Rows from block 7 of the decoder of a small image VAE, named by matrix and row number. Rows with one number belong to one channel. Each number is 128 + 32 x the weight over its row's rms, rounded and kept within 0 to 255. All counts start at 0.
After each channel's rows are labels from the 100 images, of 14976, where the channel reaches its highest value: "responds to" is what is common among them; "place" is the part of the image that holds the peak. Only what is clearly more common there than usual is listed. The data: seven-segment displays showing three digits. In brackets: how many of the 100, against the usual share in percent.
# convs1: first pointwise conv (decoder.decb.1.2.convs.1.weight, 96x96x1x1), inputs 0-95
# convs3: second pointwise conv (decoder.decb.1.2.convs.3.weight, 96x96x1x1, transposed), outputs 0-95

convs1.92 [119 165 118 124 115 120 148 128 126 154 111  89 138 159  82  84 109  79  91 120 193 117 116 129 122 156 180 154 161 146 142 151 121 163  76 125 124  94 128 105 158 132 136  96 108 187 140 163 120 122 141 114 171 158 120 183 127 131  90 113 167 125  92 119 144 107 193 206  81 121 183 129 143 197 162 121  87 183  89 159 105 109 160 112  72 128 179 128 119  62 194  78 108 120 113 125]
convs3.92 [120 116 115 170 172 137 177 118 130 120 162 142 117 168 155 153 104 104 100  89 171  91 163 144 117 132 121 180  77 103 143 145 161  91 173 118 174 166 116 107 167 135  86 151 168 108 111 107 107 128 115 146 142  98 130 122  85  75  84  87 156 177 103 138 114 104 139  97 152 141 179  85 151 141 118  65  97  47 167 106 108 203  88 175 133 113  90 134 107 100  83  82 157 119  80  91]
responds to: white glow (36 vs 17.1); amber glow (35 vs 16.3); first digit: 8 (29 vs 10.2)
place: middle left (75 vs 11.7)

convs1.78 [117 149  71  93 115  82 153 138 143 108  93 178  84  98  91 120 109 100  38 173 131  86  76 137  98 191 141 169 154 127 155 123 198  91  63 116 146 129 115 143 125 126 107 102 126 166 138 172 135 110 139  92 105 160 150 157 121 119 147  77 162 113 156 142 133 131  98 139  85  76 125 102 168  74 138 122 113 121 101  58  99 120 150  90 124 151 156  91  88  97 144 161  70 132 165 107]
convs3.78 [164 129  97 212 134 137 165 153  70 109 179 147 122 107 149 118 191 114 109 117 121  70 129 125 103 124  80 108 105 155  95 126 153 161 151 159  91  81 174  86  91 110 137 147 113 179  58 129 136 123 115 122 122 149 100 144  96 210  96 187  89 181 123 145 110 135  64  96 135 162 160 123 142 177 149 135 126  78  51 150 157 140 114 117 137 104 137 162 115 133 122 135  88 101 155 127]
responds to: white glow (64 vs 17.1)
place: middle right (33 vs 11.7)

convs1.90 [135 112 102 115 146 135 116 128 131 180  64 167 167  45 186 142 184 146 209 119 138 136 111 178 174  93 131 134 109 130 144 191 139 130 100 168  93 122 168 137 168  92  97 174  97 146 124 151 115 121 158 177 138 104 115 149 167 152 166 114 129 109  89 131 117 144 123 121 148  45  79  43 131 143  98 102  92 158 167 139 109 110 112 122 131  73 143 179 147 124 128  98 144 127 135 126]
convs3.90 [196 124 123 202 113 147 113 190 172 155 150 138 146 145 158 133 184 163 146 138 120 164 137 122 161 135  92 104 162 126 129 128 166 158 186 136 148 150 151 134  82 150  89 119 109 114  98 111 161 156 159 198 140 108 133 155 155 139 101  60 123 153 140  97 118 102 135  96 152 157 156 118 134 184  75 134 125 132 139 174  97 106 135 151  47 133 156 153 140 118  26  79  99 106 167 141]
responds to: white glow (65 vs 17.1)
place: middle right (44 vs 11.7); centre (37 vs 14.1)

convs1.89 [130 111 145 124 105 121 155  75 111 124 153 159 112 120 162  99 136 138 149 127  95 165 121 214 199  75  90 140 133 122 126 101 113 149 112  99  70 136  91 120 122 114 114  47 172 103 117 124 130 151 102 152 187 151 124 131 143 117 120 117 119 161 154 154  88 110 148 148 106 123 174  47  98 121 109 166  77 106 115 101 141  89  78  86 159  96  76 151 109  92 179  85 112 137 193 180]
convs3.89 [122 129 113 103 177 190 129 131 117 118 119 156 161 198  98 194 134 135 131 132 132  99 107 153  92 164 133  78 197  90 186 150 105 140 131 150 130  96 152 152 120 108 186 191 133 132 109  78 124 172 116 117 123 150 196 137  97 141 133 123 114  94  97 112  92 149 159 118 157 133  75 161 143 172 123  56 175 147  40  96 124  74 153  79 146 110 170 106 124 114 146 145 116 129 114 143]
responds to: dark on pale (92 vs 16.1); second digit: 2 (27 vs 10)
place: centre (64 vs 14.1)

convs1.54 [ 64 138 182  79 126 146 129 116 105 120  94  81 115 164 107 103 123  79  89  73 156 101 135 146 158 144 111 125 119  75 128 108 157 100 110  82 205 128 154 107  86  81 147 140 144 131 226 141 170 132 141 159 133  77 129 113 100 126 112 144 145 180 172  93  99 131 113 114 113 113 129 111 149 119  99 130 189 124  76 164 138 156 156 113 140 122 124  77 207 146 160 158 101 101  79  95]
convs3.54 [136  70 193  83 103 205 100 170  86 114 126 148 112 131  98 143  76 131 153 115 188 146 132 105 139 144 122 156 107 118 120 140 141  93 116  88 119 110 135 129 166 144 187 128 118 133 115 106  98 135 152  62 131  94 147 121  95 135 153 132 103 102 136 152 138 217 139 147 156  85  92 127  79 172 148 147  90 130  85 163 128 115 118  97 130 115 119 222 193  97 159 156 125 166 189 150]
responds to: white glow (75 vs 17.1)
place: top left (57 vs 9.8)

convs1.26 [ 97  77 208 110  96 136 130 127 108  12 109 177 160 156 140  78 117 178 123 166 141 118 102 116 123 102  70  97 107 133 129 125  98 155 118  24 166 125 140 150 127 101 125  67 150 101 146 143 147 127 112 154 141 128 117 130 124  52 158 149 185 122 190 147 119 113 102 180 141  94 130 132 128 125 166 135 113 132 152 113 118 108  86  97 111 122 115 104 134  86 142 154  70 118 137 112]
convs3.26 [184 178 129  90 148 157 155  82 159 200 119 121 159 122 145 187 119 149 104  75 219 116 121 159 126 134 101  89 144 122  97 156  84 107 108 151  79 177 144 106 140 130 109 137 169  87 104 145  80 100 124 156 117 138 169 107 151 149 154 123 165  73 115 123  96 152 169 138 121 139 132  98 100  73 105  95 122 100 122  91 132 156 190  82 103  66 137 114 185 153 139  94 133 161  93 163]
responds to: dark on pale (100 vs 16.1)
place: centre (79 vs 14.1)

convs1.85 [139 101 188 111 104 102 134 133 186 153 101 149 113 180 112 129 134 137 162 146 125 197  87  44 192 128 154 196 142 159 174 138 121 105 142 132 137 124  84 143 142 155 116 153 129 134 139 189 158 113 174 141 133 110 157 122 115 102 144 135 146 122 140  79  96 139 124 149 122  89 179 103 130 124 140 106 167 132 192 127 162  59  60 113  94  89 135 110 132 135 126  67  43 125 158 145]
convs3.85 [127  91 128 142 178  72  99 137 134 122 158 125 161  93 132 129 115 109 140 115 148 163 165 126 149 119 159 131 176 136 153 143 111 125 100  56 176 108  60 161 132 161  38  88 161 169 150 172 199 123 147 115 112 121 162  41  93 100 139 150 119 182 138 109 123 123 138 131  86 109 118 141 135 107 124 114 142 109 210 136 114 174  93 106  83 127  66 144 141 146  70 147 145 121  89 128]
responds to: white glow (41 vs 17.1); first digit: 3 (30 vs 10.2)
place: middle left (52 vs 11.7); centre (42 vs 14.1)

convs1.60 [153 169 144 131 152  81 174 138 100 151 122 132 174 142  94 136 157 136  54  98 135  80 148  94 133 166 131 107  90 118  71 157 140  33 114 122 149  98 104 138 152  96 171 131 117  97 110 119 168 159 108  96 111  96 111 191 170 131 116 143  74 114 136  74 115  83 149 179  85 148  67 113 111  86 106 117 148 175 124  79 128 116 172 165 105 138  90 137  81  97  87 172 126 131 169 136]
convs3.60 [123  71 132  83 118 148 205 156 139  94 144 106 143 145 131 171 168 137 124 144  96 152  89 133 148 128 119  70  79 177 101 169 144 136  60 116 113  96 142 147 126 124 165  74  89 147 146  71  60  86  94 153 162 142 140 140 157 148  82 125 101 130 118 170 126 118 112  71 153 162  99  92  94 162 132 141 141 119 132 140  99 135 161 104 152 168  77 194 102 114 158 167 105  57 157  91]
responds to: glare (65 vs 30)
place: middle left (32 vs 11.7); bottom right (30 vs 9.8)

convs1.38 [136 146 108 127 185  98 106 159  56 168 116 124 189 119 123 124 162  91 119 145 176 113 118  52 147  58 186 143 151 119 123 131 149 130 108 118 131 169 134 135 124 116 123 109 126 141 155 132 148 156 108  97  91  89 122 116 107 108 158  59 106 138 160 169 168 100  99 178  60 157 125 130 104 116  99  94  87 106 131 161 143  31 151  96 163 109  92  63 121 107  95 166  95 123 164 125]
convs3.38 [140  81 172 138 145 149 124 141 172 140 132 110 186 112 159 154 125 146 116 100 120  95  90 137 140 130 129 125 187  74 128 139 104 182 133  68 127 171  72 116  93 153 120 109 111  82  89 153  97 146 102 155 100 109 135  93 184 164 197 167 116 142 150 113 172 101 166 103 186 163 109 104 165  61 111 136 132 113  90 158 145 122 172 112 111 133 104 159 121 180 128  82  81 140 212 160]
responds to: white glow (50 vs 17.1)
place: middle left (30 vs 11.7)

convs1.2 [131 159 150 108  80 113 149 178  74 154 111  84 159 126  70 130  89 202 118 120 131 165 119 117 112 132 177 140 113 178 102 118 152 142 114 179 168 118 151 128 123 128 122 109 152 190 134 154 133  99 112 167 137  97  98 161 142 145 132 101 111 111 178 122 130  96  98  16 116 131 137 112 116  63 100 141  94 188 137  92 114 160  91  76 111  57 130 161 195  94 134 110 138 110 121 135]
convs3.2 [117  98 121 104 120 102 158 150 145  88 177 183 133 158 160 143  51 142 121 104 158 150 161 139 111  63 141 133 133 143 126 118 173 127 122  59 161 180 148 152  97 181 114 138  97 155 117 146 170 112 172 144  81 134 120  66 134 130 172 114 139 135 128  66 147 132 106 171 168 163  71 145 190 137 111 160 126  85  74  97  92 130 126 168 165  95 164 154  86 117 146 156 161 125 195 113]
responds to: red glow (45 vs 17)
place: middle right (79 vs 11.7)

convs1.55 [177 141 167 101 120 174 149  85 197 151 114 129 194 166 165 109 168 124 152 144 177  91 155 116 166  49 134 129 100 151 167 125 142  72 168 133 137 143 134 103 106 107 171 129 135 119 144  88 105 138 156 159 115 102 123  65  74 150 132 167 140  92 156 123 102  78 173 106 119 123 102  98 103 125  98 146 181 131 136 113 142 178  72 119 191 119 107 123 105  39 147 130 109 129 107  97]
convs3.55 [137 154 178 160 130 102  70 152 123  68 143 114 125 104 158  62 135  90 109 123 132 104 179 201 118 156 124 110 123 204 145 202 113 145 197 106 132 102  88 105 127  87 136 113 117 134 130 127 152 111 104 169 128 107 122 120 167  99 104 154  95 108 164 119  74  84 118 184 118 160 139 141 128 119 109 143 163 127 142 150 177 131 141 156 190 196 112 105 124 143  99  93  72 134  66  90]
responds to: glare (74 vs 30); dark on pale (40 vs 16.1)
place: middle left (53 vs 11.7); centre (33 vs 14.1)

convs1.35 [146 116 154 141 135 115 104 150  91 128 147 120 129  78 135  36 161 105 142 129 147 159 118  79 129  97 161 106  68 154 165 119  93 121 133 108 133 106 167 129 140 145 136 105 144 132 125 149  94 157 140 126  78 155 143 189 162  95 104 106 126 112 170 126 124  93 163 106 163 105  83 111 165 107 217  62  93  80 174 143 106 155 131 169 134 143 137  92  93   9  92 106 128 126 111 117]
convs3.35 [120 158 105 162 151 102 175 158 169 112 134  99  85  65 163 141  91 131 107  58 126 122 161 179 141 113 155 166 108 202 113 113 127 165 107 108 139  92 156 114 131 173 116 122 126  86 139 121 192 115 119  52 146  98 120 125 181 123  81 200 101 120 145 131 164 119 124  97 116 127  97 145 164  89 172 129  95  89 168 114 101 141 149 179 105 187  98 157 131 163  84 113 106 152  70 126]
responds to: dark on pale (100 vs 16.1)
place: middle left (36 vs 11.7); middle right (30 vs 11.7)

convs1.48 [113 105 127 132 117 114 119 143 134 144 157 141 155 136 178  20 125 133 157 180  69  99 100 134 110 141 117 107 138 159 134 118 163 177 116  77 141 169 100 250  65 104 154 104  89 103 183  90 117 124 141 121  90  95 117 108 130 147 118 127  96  70 156 144 154 107 105 106 115 172 132 133 115 125 131  95 112 137 119 114 117 118  67 124 115 120 120 121 115  56 161 110 166  58 108 124]
convs3.48 [141  95 125 140 165 139 130 105 151 149 123 140 175 103  96  58 154 137 111 196 215  61  83 112 105 110 133 129  95 129 162 130 113 155  99 175 198 104  89 173 113 153 107 157 203 137 147 134 149 106 144 120 137  94 106  84 118 151 100  99 158  45 190 110 127 100  88 121 157 121 189 168 113 138 141 134 108 125 132 133 155 147 117 132 136 135 155 155 131  95 156 126  98  64  87 151]
responds to: red glow (96 vs 17)
place: middle left (54 vs 11.7)

convs1.36 [140 123 130 126 174 144 112 117 157 180 100 224 113 112 102 159  64  48  71 119 111 147 167 162 101  85  87 134 162 165 167 166 169 102  72 150 123 134 127 141 147 151 107 161 127 148 126  88  89 133 115 102 159 125 126 104 103  90 150 159 136  91 166 143 151 153  64 166 106 180 137 179 107 109  92 109  98 151 135 148 170 165 166 190 115 100  97 108 119 134 135 139 138 132  81  91]
convs3.36 [ 97 125  99 187 175 150 109 124 105  78 132 106 159 148 109 132 138 186 153 130 179 132 102  84 143 137 162 103 154 120  81  91 121  64 121 146  99  64 146  85 100 156 169  66  80 156 177 103 132 146 114 156 136 143 161 131  90 160  51  88  81 181 176 146  98 169 128 116 106 161 135 140  96 140 104 110  78 149 151 152 123 119 118  61 141 126 130 113 124 161  89 166 132  88 146 177]
responds to: white glow (53 vs 17.1); blue glow (37 vs 16.8)
place: middle right (44 vs 11.7); top left (29 vs 9.8)